A small masked image model, trained from scratch: trained on made-up road signs on poles.
Rows from block 4 of the encoder of a small masked image model, named by matrix and row number. Rows with one number belong to one neuron. Each number is 500 + 40 x the weight over its row's rms, rounded and kept within 0 to 999. All counts start at 0. Numbers have three digits each. After the name is the row's rms in percent of the matrix's.
After each neuron's rows are labels from the 100 images, of 14848, where the neuron reaches its largest size: "strongest on" is what is common among them. Only what is clearly more common there than usual is listed. The data: made-up road signs on poles. In brackets: how many of the 100, against the usual share in percent.
# gate: MLP gate (encoder.blocks.4.mlp.gate.weight, 336x128), inputs 0-42
# fc1: MLP up (encoder.blocks.4.mlp.fc1.weight, 336x128), inputs 0-42
# fc2: MLP down (encoder.blocks.4.mlp.fc2.weight, 128x336, transposed), outputs 0-42

gate.84 084:475513510465443550482506535499483494499552485512438454482485546493522506520562495480454481500533603493529490472463516472499448478
fc1.84 105:490499474511502508493538506493556513490544486478469459473520493447455460499455511574476545492466525563500523472560421432522517622
fc2.84 105:536500460520596496514500472561470517527433577472553407535433492558425529499561471485562501521574531443511479548459524479510454499
strongest on: square sign (54 vs 20.4); purple face (27 vs 8.3)

gate.177 150:498505531497546584416514531521492504525463462534425545537464541495463441454501477453502435479503447458488495467457461474434500508
fc1.177 096:495503469453494525429494475469444588442476567467558510520540466506513450517518413498551462559582465467500483495477493544471504459
fc2.177 122:502460529554430462555525553517491488543492477529467463528482451482512517457522463499481476469414431532523443490555515492543508490
strongest on: ring (35 vs 3.6); white rim (26 vs 8.1)

gate.245 084:514494590456403557528549492521549512509432542504512555553519527471471502522511512489591519441552489564533496506445517530477508479
fc1.245 092:525472569482436510468412453515523479460536502451471536474508558513468524498621551465492503472514543429545497475454571538519526508
fc2.245 106:469555534484506522507604560457518534540512518532490444598509513507512473498457463518500453509480464536481503505543381503504584547
strongest on: white rim (59 vs 8.1); triangle sign (41 vs 20.1)

gate.131 108:488501456544474478497480520454475506472537564533590488474546466502443522499493506490488446524390559478496538569501489466504509489
fc1.131 116:553476521484447444472507513481474549508487470495505459534466504562581533619435569482448512480516457526522508526549534456518442490
fc2.131 098:497509447453491455558501527458493557469446530553518526581520448452487485502443506483503466509520491511505502441424505483556528508
strongest on: hexagon sign (63 vs 19.5)

gate.128 087:464489440452474499529508492501503479564519579505490476443530510456453505440475416515516498461483460535496424518515556480500553526
fc1.128 108:485537499540452499513481498510568511512515501468519504491452501409436512605465592504461440466465518428471493498538505509508487512
fc2.128 092:501500580506452512563461493490427486548515464537486486465504523441500472467564552438505485526447481525471493513496497544515492460
strongest on: hexagon sign (100 vs 19.5)

gate.117 106:530491482457493492538472580463436512507435418510519514549484480520437506480573497548543473493458567564584497507442513504470596529
fc1.117 106:477541520445549538501484476542423485560553481510492555513511494414534418526480516510484470464482456455513505531431498491513502557
fc2.117 098:508463532552488535482411460482452518561523538452536486502512539508517495484512492523478487480463534585497470564471510504518423489
strongest on: square sign (57 vs 20.4)

gate.176 089:502506554508480492549471466467520562496503558546518528483502503556509559476437507446507469506530558523514569559555467490530557502
fc1.176 092:492434468511467547445451494509509503419469512403431471393527564444525526549531486595505482568469488499512510513453397444515447563
fc2.176 099:517494528530433405515471552544509673535447464553484505479499504512501535554519491511446487529533465478424517544501521537475510497
strongest on: pentagon sign (44 vs 20.3)

gate.260 108:500514508524529505527552583472552498534479448478520517502519513495498493498518488449481427455472406453524446455480484537482546495
fc1.260 113:613556460489509525537456514403418536494493469445548455531529492483491516570549501587533513541500558569490477440437489541506568484
fc2.260 113:522436517449489484532512550572477576479550511520487445522482531542457557461488445492501547482500523536509473537527507448543428501
strongest on: ring (43 vs 3.6); outline: pentagon (41 vs 20.3); struck through (39 vs 14.9)

gate.92 087:454548524471481532516499455476483534470462504552461505587492458535473459441495486518513478511512503432551475512460448483452520552
fc1.92 089:497513570525493460484535495462452516461521511479486537369489513495474527564423510503460445424455461516522454584511423467533483460
fc2.92 098:536442459458540546558586496500509500477480394471498528489475464560518516445437483529542538475461511575520558456484504486486471498
strongest on: crescent (46 vs 3.6)

gate.137 089:567478421454434477531532488493442512545441470445538521448446493570449540510563544510491514529494492523503427489491544535513456503
fc1.137 083:532548520516490429510443514475535499537538506524490492444564514505517471577515545538498546425548423471548669490550535537535501489
fc2.137 088:558531539526519533494565479514487467472477556520510549486464495534521480511527506453471483513520510543536524469500548529526465504
strongest on: triangle sign (94 vs 20.1)

gate.217 097:499528577520464468405486467515552494542487553498467550456485501455545493485485507438491503562424528437543555506498549486456478455
fc1.217 099:536499547514495481514470521446551475506551469522566518529531512538540522477545490509549467480440427476495520507499549554549527442
fc2.217 094:566457494615433510470530504472414502481519507414543527532477459504501551537546503456529507570563463465541466460558544548450532460
strongest on: square sign (49 vs 20.4); pentagon sign (46 vs 20.3)

gate.227 085:533459485567420456551548523473524543476514487532497537558508494598526496503524496496460489480584562494547456597501534391492520467
fc1.227 094:456538543514522529510452513572474487576481475557547516493512524451536459546495525505441484568526581481486448513531579637534520454
fc2.227 084:468520450519430496426494495468443526500494590553509557551507506475485517435438492443487497514552513533486488516500490614525476516
strongest on: green rim (37 vs 8.8); teal rim (29 vs 8.2)

gate.201 097:455483506560496490568504503433536516375531476488458473466523478438477435484492470519510514531473539569528504490515523508525506484
fc1.201 096:525566570489562485477486524530525460527507601466469470473481600444521534518469537480523516474485488547533482563562470492522481518
fc2.201 094:516475481566556523538479491490501581549515506490466522528523493495490507430516550541429477560498510491505557511486538527493470498
strongest on: triangle sign (99 vs 20.1)

gate.312 123:492472460435403407587491514472539556504492476559543509474515510542560623464467458544505488514485469521487494503510536466542531491
fc1.312 106:497462487483432448476496477453553536523523510470509439502529485531571529415481478525518479458467444493485518529497505528542488508
fc2.312 094:524450581542577539483515417523495411503431496436513534474464507481458464552576512485546515506531527452455485510486536530457520491
strongest on: green rim (25 vs 8.8)

gate.279 091:529539504467483519480502533476491457483487489462542552502516626503503470502536506517442495467535512576501592503551440505579497508
fc1.279 104:487466556543467467485469500514536478474553588428464457506489530529586469526452478470481498527505490493473500528548513527547497551
fc2.279 106:500489452503522528487500517429555556509526483595533475506519476461433503505503507513520442504471536456469498503514441474513536446
strongest on: hexagon sign (48 vs 19.5)

gate.237 094:427401471542502477492544494527475487498452516463508500504470484469451479537471460512450529490488568505426474449402478518472487491
fc1.237 085:490542552541550543448532443494537522498484457447499479490513503581586514402554540547513504497489430436533529504524519560476532491
fc2.237 087:489464501462453485490530563562509512484510550517509542524515450478457471561477472487513524489516498428540447537560442490404473540
strongest on: hexagon sign (77 vs 19.5)

gate.32 102:524529507484590484432517591474493425534430444471445497451513453552478403444564504527501489573516470550524499490518547523518500491
fc1.32 115:511490594474504506487544452542539540554425456533491484522510513519424436471549519475483530478528413593454483479507473522514503531
fc2.32 105:473536428523556436513513542513511442510466461475462542533471465468427467530561552435515515563483461435555472449474511563511521497
strongest on: ring (99 vs 3.6)

gate.263 101:517550501522484462504497492535567448462538543506541542536428510407452503579460499446550482510506490579544530578426462536490524441
fc1.263 098:514562443450420516528510532543430516383507464605518545474464487481431542544523523473473461517483512523490511491441455463459459440
fc2.263 080:540482473545485488494524463499440481555510457399473496492545495533540434455521496521473495388475466432494533502521567532488536512
strongest on: white rim (48 vs 8.1)

gate.66 093:443562530502501526482503536492447457497483555486437515453482401477509516466546458470487438446475414359498532540484522531514524491
fc1.66 109:492499477518519544457528483481455509495461530501441505474463484482550538481515492508501516518461432470512500488463503468485527597
fc2.66 113:498461495475477471563516592513521507512512493453534562526537491511395540455551513546475513534503555443516544451439474472526487511
strongest on: ring (50 vs 3.6); red face (25 vs 8.6)

gate.15 143:519434474459451466554512500496510496463531459535523445497506502500413513496481469478530499542517503520506497458502495475490435477
fc1.15 114:367516549603543532463525496590587503539526519484481540473480461502558506531474539483530497523455477451456497574492453478504601513
fc2.15 107:468455452415479542535535516479445535450473519571528478495463525445464475467479465463470528498474530591517493510522523466533468503
strongest on: triangle sign (46 vs 20.1)

gate.226 082:462484458498567523486472543504513531483487454542491511522510490535481508558483533521601532562507485558488425471542487469496557500
fc1.226 092:523537550442483570541457549458464510432396471509568568506495488573459457500581572472473469556552600471419487484447500526456490494
fc2.226 088:509563460558570483457450535548495565541574524442485512550449498441509472504532488477456459525535491518442514501544450507548521497
strongest on: ring (55 vs 3.6); pink face (25 vs 8.2)

gate.181 100:532496523540493513498454539539488466469528552538515548541461518467471414489571474479478517532536561457498493596531515534509468478
fc1.181 112:467484473544510529482509481528461460455482427463489478542554508456483495434496501560410463510473538412515479460470487444504452529
fc2.181 103:461517517432535518525519493507558489476554436468420486421510470483546547561441503488543509504516471588433560439426493526455535514
strongest on: green rim (77 vs 8.8); purple face (28 vs 8.3)

gate.335 099:487487521448440462552565430485488519473441482533513531424592500559481507465479449523460535471509475571526503483507537501504486527
fc1.335 085:564545462512479518535489573603426520451491478478507521502521497467405498579589451464470505445538559506533619427478495527492477461
fc2.335 100:480570550572505439493508549492522468539558471481564512527517452535539504399510465485433500489431469568467447481485438503487510510
strongest on: square sign (42 vs 20.4)

gate.48 100:541491559470492502567475484501528466527452474444541486445567500492550502498473515403470482495508490529493471530503536558522522457
fc1.48 111:505439472482450534528500561537508514499485520516504518506453490530523528510587471491595513482517473404499485512535555497499569512
fc2.48 101:501548484517479450479410454482504464426490472545515475507503467473446475476437497536504435547505474506559473442468507514553513480
strongest on: struck through (70 vs 14.9); white face (31 vs 8.3)

gate.107 084:513529509496462555569462581553524441551558507466458488543500428494576459499536499533490521471501533437549452417488530461525516513
fc1.107 103:484504513469474539556456513524454453478385552522519568494430486561442487577496511510536555516490503493517505560456485509485491406
fc2.107 099:478509467518502462504486511549528522510507484508400528525508512478544500515535503511475514453490493636507586513473481531448467503
strongest on: hexagon sign (47 vs 19.5); white rim (27 vs 8.1)

gate.13 091:468427534508477572501599595519499516474505448526478554486516546472505485530496495467450535429452497499428522470466463525494468514
fc1.13 087:474557458591515525511524491450484506499548468539493566463596402502493540575475470526566511528477508520463478553486506536541508514
fc2.13 106:436436536465533430427467492463397518427561476498506432484491544530496477557552490549493455484518505482481523497571556469495544488
strongest on: hexagon sign (43 vs 19.5); brown face (29 vs 8.5)

gate.203 095:512490527506539525524462501525427502471471429580509488451561545452492519557540547464430441458490378426484532483499514502552513437
fc1.203 104:476463502514496497550534535565460489539601598526494481439485477435525465396501508427518512488557527450487555504488541541479469487
fc2.203 096:514512541470605573392474472472484459467456500418543458509498528456562489478551481509528539512435509463443538525507516482523462487
strongest on: crescent (36 vs 3.6); white rim (26 vs 8.1)

gate.248 084:516521535469600483467515467518484513507468510498487493462522480420504511499469528496561516380464482480438587474511476618446522445
fc1.248 095:521504457486483480549523482467608496532518505451487445453546508499471530490477520576517554524473479570523477459553444465514486600
fc2.248 098:491529474526462581453414456552464501482469465537502480496480545521493484568522563476551496552585509454515512487498576531504482455
strongest on: struck through (76 vs 14.9); square sign (54 vs 20.4); rim: red (32 vs 8.4)

gate.50 206:527481502450542492500407438489521504516558515475460540433500514462499534424455559437480410448469520445491534534504602520521480495
fc1.50 125:540456517505536428470426476507458514453511475524490503430510502466463508502524557490503492527505553474489495490551568551479528525
fc2.50 097:455506540530489565529638526499484508561511465522512465523513439509483473566614481578528522533499484465541594484501448493468488508
strongest on: triangle sign (46 vs 20.1); blue face (36 vs 8.4)

gate.45 088:508422438439445489607546552490548506491536512563505482451553489612506440493471491502536577492503530485445479497489502584524519440
fc1.45 098:521495461491538463512436457451520542476423492544517460481458515504548522510536478571501452477513525546518508496477470482536492475
fc2.45 096:529458491473447473507506493501524446560500409470524552565546524521606528451572461435473532492541490532480488499563506453482492492
strongest on: pentagon sign (50 vs 20.3)

gate.8 124:431526515520504549450574531484492480527476512509421547578451517483505470502563458513438455509480457408475530447490471481424485536
fc1.8 110:527506516519538494487478557528542529526484463496529506479458532472469453592482502483563572565578544617530445481504490490467469437
fc2.8 129:527480546517516451546491486561496548505500513466479496528484463474534542429440459538451465435495450477465542447460530511561493512
strongest on: ring (75 vs 3.6); red face (28 vs 8.6)

gate.10 085:478519507497471495562488465481480463484511499516415551510462524543474548477538513505447515468529476517471548537557522462524423507
fc1.10 088:574521473651501464585457501583532481506538566571503450499536491438507582554472558539533498458521510588496563513529482466528451553
fc2.10 090:518508519512452464462568592456560469448436461475474533474498538509567472419481521512485475580539521466515500453528469481427550477
strongest on: triangle sign (46 vs 20.1); white face (32 vs 8.3)

gate.38 106:523564480431485501516483477448537472457493466485499461522492544525541471576486485548494493462459470476571568522548581482444539528
fc1.38 098:548445470518458427593510518462506484598488511527500464490550461518549530500437470539495506528573483468473538474485571526580477465
fc2.38 103:503511510464502533424484426580473517443517540536507492502529547504566522478437494509468542512505525510530526528546479479442540553
strongest on: crescent (53 vs 3.6)

gate.151 132:515523528485554542537522515455512544525460417518431510528473513528511443424486475444464488475527506546485472461482449508480526552
fc1.151 113:468441526502546525450522485478480501519505478521419450468441513479500492495493439531472542519531449529509459521519539459466567421
fc2.151 102:537480468469507486461500508520499419400450520509507491491478524531428521530489534467401531504504532569483423536418491537480508557
strongest on: crescent (58 vs 3.6); ring (42 vs 3.6)

gate.80 103:492565544491584512443531465477491488512488427467505492475510465461496445462508495446446469489505508541444543465440504478469462458
fc1.80 098:462435458489500462454515455473422505506475533474455433460538524488467597528448512548481524534505552478482520450480528592449477410
fc2.80 106:545483527529476520530555539540531506569553472508535530522523529498498489506501481526502468495476406485603538583576518500487504518
strongest on: pentagon sign (42 vs 20.3); green face (30 vs 7.8)